A small contrastive image-text model, trained from scratch.
Data: trained on simulated fluorescence microscopy of cells, 97500 training examples.
Rows from block 9 of the image encoder, named by matrix and row number. Rows with one number belong to one attention dimension. Each number is 128 + 32 x the weight over its row's rms, rounded and kept within 0 to 255. All counts start at 0. Numbers have three digits each. After the name is the row's rms in percent of the matrix's.
# q: attention query (encoder.blocks.9.attn.q.weight, 128x128), inputs 64-127
# k: attention key (encoder.blocks.9.attn.k.weight, 128x128), inputs 64-127
q.25 103:165193203095116115153138125112153152155173144108138112080137103157107134115123191150115093141151127161134143111153102086133145115094069143112092193147132107182192142087173165186143160131107200
k.25 104:149121129125055177119133142110043086099141127106119139224165163127203093094097175166171151081133091102093118144111153134101174112134181117162125101117113110125112133133106094105088125177085081
q.26 084:173155099138087190093105101166097055185076082118132112186157131133127110145144151125137105133131112135126158128166132170084140117109144125163182127096089129099090090116063131142164167168152135
k.26 083:148154114086169079156111082100162115154145125135108135163132161122084090121162133157092120108117147143116180124137190110117204140141133142129121116111143116172156119083087163126070124170137168
q.27 088:133188136132155100139131156143122144155099063104129144162074060141102105064143123139149058113062125134105133100171149109090153075146115159143139117137093120104159104135115158099164168109142083
k.27 079:102166145076113135092122149129140173163081129107134070116112132084079110121168105157117167121107109121145103154103144140052126140095133118109106200129093150089108136108086074193159156053112163
q.28 087:068114121128129193124209130158108159126139087105078120173145110120172111130148100141117157128076098111136083171130128202147115083106105137165173111200111097047160187143166154171126099069106141
k.28 088:135125106132175179105150156137122153114131082099142128086142108117052175133116155110139132121101146169122174139141124116104083154111106137168104106108189194102145194141153137194106126095101157
q.29 095:095089082156115138162083094173221150180112144182148155173167157129154072116168090138148119150123115161128147174066144075150083168139122104148162155089109152161111100165093116109149119155108137
k.29 089:160135111114114156138065136204189127159123190109158133151126145193138059154104090117134135163187182113183141100108143076143104191127122138023067146139157141156134104122129104097168163120136078
q.30 088:110157165138133091081150136195158162142084128176156180143144141173179098162118080128112083141102141135226149120142182136142120133083077146154086105096082119145145127092098122174136087124124134
k.30 081:123153118107076131110137134088201109167115134109141157110101148137106135087156128150094126103149068069158082103072111110129147144069101086066042120122150165151119133089125119098088163167127034
q.31 085:069143145171104131097129134150055076116130115119110100150082145128170170121099107168137140145125153084124130155088147198161190102179098070127168078132167104061108168142103178133141084144122100
k.31 088:157136143172094128120142117126151143117129123140129129090161198149077199117180106132094132138108150153125166117148094129089063180177074106107150171140102157152129137128166087092131188141113174
q.32 119:178140137133113112158160115125164114124091109115077107177123152118115145086139166168131111123133131100116136110132113147158104107125047132035122119153124141151162101165132062161176157053121142
k.32 113:112102203113165101162144150070106165087154203082172125088080078101121121097150131131168165145116131121102144092045142115104079183124069062141063150140196142135118123141119109083133070130133152
q.33 100:091057147219141131136133181139144153166156185130151097070122166159169113113089110120134115109132098187145121123123139168138106090132139082168162067118150152164127121078137142120137072116123136
k.33 099:083138113151082094140115167091139132145083137141100148113129138091157121070130092164151125121158140139166101154199088151153067116117148044075124121201137129154148207095124113088163123114122101
q.34 095:106185151084168140087082123122086100136203109133195094091104094091170125157118050106186157138118112145092132098148145120073097123074161146133145135140239145088131129139090094107092151162168133
k.34 099:116117095106139195153211155102170099116090145158091146088134152162081124183129054121096103110147077122142158103146092086186156144193135103106120170123066116153083141120113096181136174137086088
q.35 097:181137157178081110088173158160142133155137090127141106090101157156057082187114140170095108137109146176132177137188112142085157095120107107052088142128112136131109100116128123130085230081094120
k.35 105:080112105112131078162087138086175121088123142174125130163164109072169152102140139113094104141097126056091170123124143096178125102181108169155183084149151114138109098108129127080199079162166111
q.36 096:150115111137173135118085101144047118128166203174094136171137179120170114182128114154116140083115146149120145128085147130127114110086105140083036138168142138164088191095152078182148110091098132
k.36 099:150135141065123125178168147137120138124064140169183145092130122098101072124155110081127117156110077111135181124131047133049139147160155051113143104139119069121122190167096188132123169103149156
q.37 093:131109086175155110149139086148097129129128089114095163154087190197160129114091168159151132064108202114098121103134135101177124120124117076139155100110165080123167123115163113114115063140180113
k.37 094:125078084112148173117120190178081140111149109105088155058144097132085182119131079169179139141085078119147132130099136165109147117099146105096096154183129119105163188193120134123092131041054193
q.38 092:137176119100133077081108132158116090120095132124144146119097114117122161168129102116095068152085153130106159128117136107089135109108153110126118143106128121168120158125136129104104134117094140
k.38 092:164069164141095142122175093153130118168150184146127102119125133128167094092161089085101136128087156065103109131196116110059102139164195148127124097124112098143144156117079130099162175062157093
q.39 090:103096160121143154133087146192078124140183150129099086060174135109154074154086119108135137117054143126154135126176174105098140176122083116074120057157141087103126165130169088143129141130067121
k.39 083:145150114171135128136137185125097155145073100138154151157129141083124147095147075088088107096161080108162101146074095133090186174100075073128136167141118093167145223141119162103170096128130164
q.40 102:147096116112112109097088099084050105183157131150098163158105146122149085097164103130158135177076142099099127056164140114113094104131097084091116131115180107073099163119113096156154145164111177
k.40 097:126119144124071131145150190117149155176107127166100150111117127145076147099118136143075167157096126128119133094080140085185120133144137055130114093142040087182096182193152138094096132140101159
q.41 115:142118159139115076145081158087168130109146133134135063144116102115094178078129111136102172150090182180181167113138156178131169118136118109143158104076123122111133102170198194078110080138120177
k.41 114:121122116144096068122164104091138129135173101160193142111125139127120165108161089166102143067048113099122096193137131149212123118155112097112102139145178145176104126072120119109155091125094135
q.42 102:131161157101094094152074141107114122165108134100107139101113125155116191171133105137106179120137113143177136077135073099122182147158186125102147161137084115109122126171128191102154102076086136
k.42 106:177139063197140112111212079140110134181172120159155116105169138087092106098112104134130109112092135138115146108150173121126105075135110097119131078059154132142095054133164173133159128143165100
q.43 121:141114181106102154134111174116176123120149190108125093092137136141158135095163099112173152123121137116124134148167097202120129115132171142143172123145103185107125051131122139082127150105104078
k.43 119:152197169205137049162131110084167100151139097108168152113131155155104165118136089156088094180115107153123078162172145149134106160166096178124092112124166159195176118062127137155131078165126135
q.44 105:129142123110152173092151118123145076195127176163153124124105131095141151161113073157159121147113122169093141172152079152066107147122180072092122181133101109152133179119102161164156161109106157
k.44 100:160151175101136156134136083157140122181164100188173072143191137051104117159076080119112157165162137107091157116170112107104109176105190115148144096099096160141146060092127190086119158123153149
q.45 105:141121159134081093114105116092126139146105177110105137137162094110122135070179140141132176109108126129167112126100134141078108160093080157064107112063075044135122191103156190122175112148132169
k.45 106:148154173112098134125116173117159147146216123111119127123193182088080137095118145189108129105134088118079096125116193143143134109101111122187136079138147147182068096141133083133121106174097059
q.46 107:120102079110109192107111113123091135126115099112161112166113132109126072138100179093089106153150187118192177098107151063127135196066121134117125104101126108068107126145123143117124160129140092
k.46 101:051102084097173124112161133097144123070137152140124121102136162127102131103119125124091110126080078141088109095134132074125158082088080135114205136159109107106128068109134167130120156126199093
q.47 111:094166045118121160144103150126093091141130074109091148209075192135185138126122092123164136171161104082147050113130152144112090118077160134139116148154204119159126165155159128121095120150155152
k.47 123:082134119094102133126121194135126114159182199164125070084128090164118149159086076160130154172133140126151121112107109147126114097156132105126079144225142102138097130105179079119137134040155135
q.48 109:147156139105129177108111160122122095114131086140096153169094138103142132180154126113143100181118129149137143139130178153127132114110209109145178129072180174113144120109094132152123168190142124
k.48 095:144102152117144097099125061108105171138138116192124099120076089164086111145130130072104133146120141113181116176139130075143156107200090154177171092083075103142136127098086167115078086093142139
q.49 106:150126116094174111171167145154062108115117190116172167167124165160097169146109130079115175176141083106128105146074124112110120151124179089108113153125163159115109144169105115132151130164082177
k.49 108:122155111162108152106107173172103139118119049150112137150126193073147142166107103110174101105131143136125156147067119166130110141155178135100087119121113091112096134116117145111091139133145131
q.50 103:094118163121119061084100180118173138153117132166167146104157104058145084076175109106104142181067154137095114076107126219073130149113142102171097168126092124087108101130150086151173168161097133
k.50 095:127161177119066140111184099147122126157175117089153134146083097158109161061135121128073099170154163063128118199156125092102148150123162113179082074107060177112089099139102131095107143139110141
q.51 106:131102109097081149156170169181108124082164095112108106161152126128136215064176085205103108112126146155124118195138129108121146135100098144155120102145133108131091155156135172159117127144105041
k.51 103:117104089093145130133119115061129153160172176104163122140138141121126136102182127085174158117100058136108102110092119206128107166129094127126107148137122147076124090163126147169164151086138100
q.52 091:155143145139147200137148162145097131194107129104081162120064140172161114152077090151171110150151077153083149117182104132072131150129164099131149162171172151127131152159142136131145131096072150
k.52 090:137169149087115085180083167101124150106139144130099058106105177061132161092116132106058135155150140161128142131103137076171093177141186150142110086144095116145114131075109116159120066107176124
q.53 091:121143108127109065135170127114154125137122133143118050110147126065114163110148095061140062160156127187148145078114120083129061106138126131124145131151141126065087129114073094091050116136227090
k.53 111:092090107138162131127070190113134117115092075132120131198124145189153116169131138146145196093190142100148130138157151069132148074153123172069175073110119146133137158105135086180113096189083190
q.54 114:079161152151161169152099105166133153093122126098143110057108160153162217085151154109160179117148108113118098127139068164113133162148147091149125099166161095182141185146132153140124099099067104
k.54 114:163122188184089116151094174140114137175137187145091107112176114075127104076137148100115108111108179120128144121173183183153080116113102098142150094157174138126160158135167103142112121037146118
q.55 106:107104110114175117090158154084150133176151160132133110125168089120110179166113162114138096166074108050097143139091162092108110153147164128058158163193130140071143159121080039178145126073133132
k.55 104:195154106196149173112139092167143144089035111104127116152131160126126079103112142118127088136158109184077127131101138046087148146135157110096122136104134165098125052143127130113055173186093138
q.56 093:134128118130155110151123165096115148175100148102146081113065111069094155127200129078175163112177155130089138118169096159157078109172145143159110054165120182124093129081115146135159075113113158
k.56 087:124171147087128139113168117068094137117142167180127086111117094167142128115091062158164197123153114087121152171136145174149076160110127098122083156133156088128166144162197075130135153116062112
q.57 117:129177193070169163135164208116160117148119145069130115073100099152109151125075138212103158101120129138145108176144106157133094176139134118105174108166142159153126077133159133129159171079083176
k.57 114:129157169185090083122121125144145143148144085181152080142133092061114150076087106136129149154105117127076136136191140159168135142093167147156119154104149139186141118108094092090161187132163081
q.58 115:129143111146103150144175204171096142141077065102096090114138166066103129131145115151147130136175152137142118115090095100112070137151074101173111098149102139208121133136163120125134150079124112
k.58 114:122188125106176148173130166113091148121157182122143088182116090121208149053150179080177148142115121142174103124133111159135119167150182174152168106102157067088138142143169148116119128112119156
q.59 099:137157145085144097087128118123168135089119116079107101123121142097136126131100119082120123089121091173085169170147095118177147161167164182113145092143087068117157148100176149209097134063137110
k.59 096:154112141135159147108057161103115200177156116120176096122076074094146144158063091092126096157144090094096089133175097143110121149150046120144145141128147164153148137111151060173168126139104157
q.60 101:154169163106096120180138126126098117082174201139145124127118167189125127176163162091126145117154126117199175118132194160132118150081142101092115065057127122130147110165106125128092112151144127
k.60 100:142141110123124102121140146149118135111122074154115118069149198115117133130171097138182131090093118115095120146083155142150144090137075125122173101167168106165163155070097091103102123073139121
q.61 106:126099140202170138131111112123121105192149136135162161114184134175150084110119127115182134116117183126124120137114170122062109153108137161119079102064165137195139096080132119126121101138136225
k.61 099:126104163050092174140171231124151145112101147090065162099146156083174133126131112169138031094187134119161100107093135134106130142125138075135124079146152093128097171123103134096123095089085090
q.62 101:072155144083110140162074160095142137129083131151127101091132172151178134085110146081087086120153160114140100129116090161212118098069165103174138096094092129167155091133118179065133158079055109
k.62 101:119128173149126113089135168193150095157167154125123155101139078192093154151117136150137181155129173132179092158231158140104093127150094124139124094117190159146181166045174109103146087157160179
q.63 114:091142130130156081102122147118079145121172073159166084150166044092135147140106150097116130137075111092024110174158140142093120191148144123058069188175156154130168112155114104149157175130119103
k.63 116:166140094095090135141186118092109124122130163105107099106135150139120129167167151082063117104176170126132178083116153147122187145148130128124129124113007085153133128155103115122143167148148123
q.64 093:129206084131139088102129116095113096133167124126133168157137166107121128100185125148124199122139114114147110150110057129157117119053157120100132126119146096093160185098064137123102123130159099
k.64 090:161189150085204081119075158149126105153121132091079104125046165159172184085094096165172141119114169139158105109106173104062143123163126130104190129115132146171123126096166124185112145060102168
q.65 097:099135193090130139157137105152071122151125108163118120089136182147099178144070093072084118105128104140135117152115135166141151079126189127102136055128137123117100124172069143159090106121123086
k.65 106:144202153140108121104207128133061129112173103139185110121085159127188150146075117183145083110113146092169118118125148093101152146113107121101101125149082142116096153176112168141149152188188110
q.66 098:104122181116131098076120144110089148105168214144095176129114084145175152144108104103096086169111203110131133131098080132141045112169159117073158080078139152122131084171136151100133154102090141
k.66 096:079120111125136104150093127122111144146091117138091105165166153107111094123161205135103165105164136156163094105142119076116134136146106110161150100170141132158128126104147177141162111116145162
q.67 095:174135135191147130141161172126096147104165127168085076132075121114118091180104059085121132155100112141136104110092140147170192088117157109116188105125109098125145139110138114127142122108132136
k.67 087:140061135113095114071082148072114153124098123177156103104171114146184170118080140156161112131148107124160102174100145151179150130148134126174129129149089126126058169119112115069084179161123114
q.68 096:111085124122137115150067127132085100137136094113104114073202099137151166114110164135160156126093071121133093087160176143108151148116152085124081210108142144094125174168080135096111100085165123
k.68 095:165117101106114101081137181167143123112160174105113157166140137124095102096121096124125128127097160096153160121084122132177105105133154168151075108140099177109211120102188182192134089118154086
q.69 089:147135099083189146139169144122200149070109180114138135097149088152138106104145141169108116112158155101134114120151125166140100108183086107124053139170082094104131117090123076158109137127093098
k.69 085:186138077118111130076121154123177119147052115043133124085055154130156089134128136141126147149101134151131164106125110075115127173073133115094121136141154167137180210187067103105125073163113161
q.70 086:100181104103219101101161080124098103128159179099116095164169166105087133089168149186133136085199085113129109121174113125141162065176163099087156182103183118147154171120126148210116118092141106
k.70 097:181086069136130120084134167135166103125105126055156086113079224112151125168099093176153142107131149087161107184103100109119161121138118086064160110092127144145104114090146090205068141091161138
q.71 096:123123165132136128084067111108171078122143143107126129153182116100114175158143139133121180144040098143110163133181162181109146152189141153111172118139169169125127115190099144131131099116082190
k.71 097:092113142098131152101113157077123123128105113119049107155139095136054139077116133117112072106114079153122109143068151161127131164129146144100167146141172070118143084087135139133098165081150118